config.toml
encoder_arch = "vit"
model = "spectrogram VQ-VAE"
dataset = "struck, bounced, scraped and rolled objects made by modal synthesis"
train_examples = 78125
n_mels = 64
hop_length = 160
input = "log_mel"
win_length = 400
bottleneck = "vq"
downsampling_factor = 8
encoder_norm = "rmsnorm"
encoder_norm_position = "pre"
encoder_activation = "gelu"
encoder_mlp_ratio = 4
encoder_head_dim = 32
encoder_fused_qkv = false
encoder_bias = "all"
encoder_qk_norm = false
encoder_parallel_block = false
encoder_inner_norm = false
encoder_patch_size = [8, 8]
encoder_conv_stem = false
encoder_layers = 8
encoder_width = 192
encoder_positions = "sincos"
loss = "mse"
latent_channels = 16
decoder_norm = "batchnorm"
decoder_activation = "gelu"
decoder_padding_mode = "replicate"
decoder_widths = [48, 96, 96, 96]
decoder_blocks_per_level = 1
decoder_block = "plain"
decoder_attention = true
decoder_upsampling = "pixel_shuffle"
codebook_size = 1024
init = "kaiming_normal"
residual_init = "none"
optimizer = "adamw"
lr = 0.0015
beta1 = 0.9
beta2 = 0.98
eps = 1e-06
grad_clip = 3.0
ema_decay = 0.999
magnitude_pruning = 0.7
steps = 10000
batch_size = 128
epochs = 16.4
lr_schedule = "wsd"
decay_fraction = 0.3
final_lr_fraction = 0.05
warmup_steps = 200
weight_decay = 0.09
Rows from block 5 of the encoder, named by matrix and row number. Rows with one number belong to one attention dimension. Each number is 50 + 15 x the weight over its row's rms, rounded and kept within 0 to 99. All counts start at 0. After the name is the row's rms in percent of the matrix's.
# v: attention value (encoder.blocks.5.attn.v.weight, 192x192), inputs 96-191
# proj: attention output (encoder.blocks.5.attn.proj.weight, 192x192, transposed), outputs 96-191
v.186 103:35 50 50 50 34 42 27 50 30 50 23 66 50 50 50 50 34 50 50 60 50 50 50 50 50 50 64 50 50 50 90 71 50 20 19 50 50 50 50 50 29 50 50 50 75 50 82 50 50 50 07 50 50 29 50 50 73 63 50 50 21 29 50 50 34 50 50 33 27 68 22 69 50 50 64 50 29 71 83 35 41 50 50 50 29 50 24 33 50 50 86 50 50 50 50 50
proj.186 097:82 50 50 50 50 50 50 50 50 77 50 50 50 24 50 32 50 50 50 28 50 50 50 68 50 50 35 50 50 50 50 46 50 50 71 50 50 19 50 50 35 50 50 50 50 59 50 50 50 50 73 62 71 50 50 72 50 19 50 50 65 50 60 50 50 14 50 50 50 50 77 50 50 50 50 50 50 50 50 50 64 50 50 56 99 75 50 45 59 60 50 50 50 50 21 50
v.187 104:26 50 50 70 50 50 50 50 50 56 50 50 82 50 50 50 50 50 22 50 36 50 50 50 50 50 50 50 50 50 50 75 20 50 50 50 50 50 65 50 50 92 13 28 73 50 50 50 78 50 50 50 50 46 78 50 50 15 50 23 50 81 50 50 50 50 76 50 50 30 23 76 50 50 50 12 50 50 50 50 50 27 50 50 50 72 04 69 50 50 50 28 16 50 50 50
proj.187 095:99 50 86 71 50 50 50 50 76 16 50 68 69 50 50 06 50 50 50 50 71 50 50 50 50 29 50 50 77 50 50 50 50 50 50 66 50 50 66 50 50 22 50 50 50 50 77 50 50 50 27 50 50 50 50 50 50 50 50 50 50 00 50 50 50 50 19 83 16 50 82 50 73 50 50 50 34 50 76 50 50 50 07 27 50 50 85 50 50 72 50 32 50 50 50 50
v.188 100:50 00 77 50 99 50 50 70 50 16 50 50 50 50 14 05 50 22 38 59 91 50 50 75 50 50 62 50 40 20 50 50 50 50 50 38 50 38 50 50 71 50 50 50 50 50 50 50 50 09 50 13 56 68 50 50 50 50 31 50 50 50 50 50 50 89 70 50 50 50 50 18 50 50 50 50 35 50 50 50 34 50 50 50 50 50 24 50 68 50 33 50 72 50 50 42
proj.188 091:36 69 14 50 32 50 50 50 38 50 50 50 50 50 50 86 50 50 97 11 50 50 50 50 99 50 50 50 90 99 69 50 50 50 81 50 50 50 63 50 50 50 50 50 00 31 50 50 50 50 50 93 50 50 50 50 50 50 50 50 70 50 50 50 62 37 50 50 50 50 92 50 50 26 70 50 34 50 50 50 50 34 50 50 68 74 50 50 32 50 50 50 50 50 50 50
v.189 088:93 99 50 33 50 50 50 50 50 77 50 50 50 58 99 50 68 50 29 50 50 86 50 20 50 50 50 73 50 50 50 50 50 50 50 50 50 50 50 66 50 50 50 50 50 50 25 50 17 50 83 33 50 50 50 50 50 50 50 50 50 26 25 50 40 59 50 50 50 66 29 97 18 50 50 50 50 25 50 50 50 72 50 50 37 50 99 50 50 50 30 50 50 50 25 50
proj.189 085:36 50 50 50 50 50 50 38 50 25 50 71 50 40 50 50 64 50 50 91 50 50 50 50 26 67 39 22 50 50 50 74 03 50 50 50 50 24 50 50 36 50 50 50 51 84 75 27 50 50 50 50 50 50 50 50 28 50 17 50 50 82 50 50 50 00 50 50 80 19 50 50 50 70 50 25 50 77 50 50 50 50 79 50 50 26 50 50 50 50 50 50 50 50 50 50
v.190 090:72 28 50 67 50 50 14 41 50 50 50 50 99 50 74 50 50 50 50 30 75 31 32 50 50 77 30 24 85 73 50 50 50 50 50 50 50 50 50 50 50 50 50 39 50 50 50 50 50 50 26 66 50 50 67 50 50 50 79 50 23 50 50 50 50 50 50 50 50 26 50 50 50 37 90 50 50 50 96 33 15 50 09 50 50 50 50 67 50 50 50 50 50 50 07 50
proj.190 087:50 50 76 50 50 50 50 60 50 14 80 35 50 78 50 34 50 50 44 50 50 50 97 50 62 36 50 50 50 50 69 50 50 50 50 50 50 15 87 43 50 50 50 50 50 50 50 50 50 50 50 50 50 50 73 50 50 17 50 50 50 50 50 77 50 50 50 50 00 50 89 50 50 34 50 50 50 50 39 78 73 50 50 50 50 29 50 50 50 50 50 20 53 31 50 50
v.191 091:50 50 50 69 50 50 50 22 50 50 61 50 50 50 50 50 50 50 50 50 50 62 84 79 50 50 50 50 93 36 50 50 50 50 50 50 50 50 50 50 50 50 50 50 50 50 50 50 50 50 50 50 50 38 50 50 26 50 50 50 82 74 23 50 50 50 29 50 50 50 50 94 03 50 50 50 50 50 50 50 50 50 81 70 50 50 50 50 50 50 21 50 23 50 28 50
proj.191 081:63 50 50 50 57 50 74 50 50 50 50 81 50 36 50 00 50 50 50 50 60 50 14 50 50 73 67 72 50 53 34 50 50 60 50 68 76 50 50 50 50 50 50 50 91 50 50 46 50 50 31 50 50 50 50 50 50 50 50 50 50 50 50 94 24 50 26 50 25 50 26 50 58 50 73 50 50 50 50 50 50 50 50 50 50 10 75 50 50 50 88 50 50 50 50 50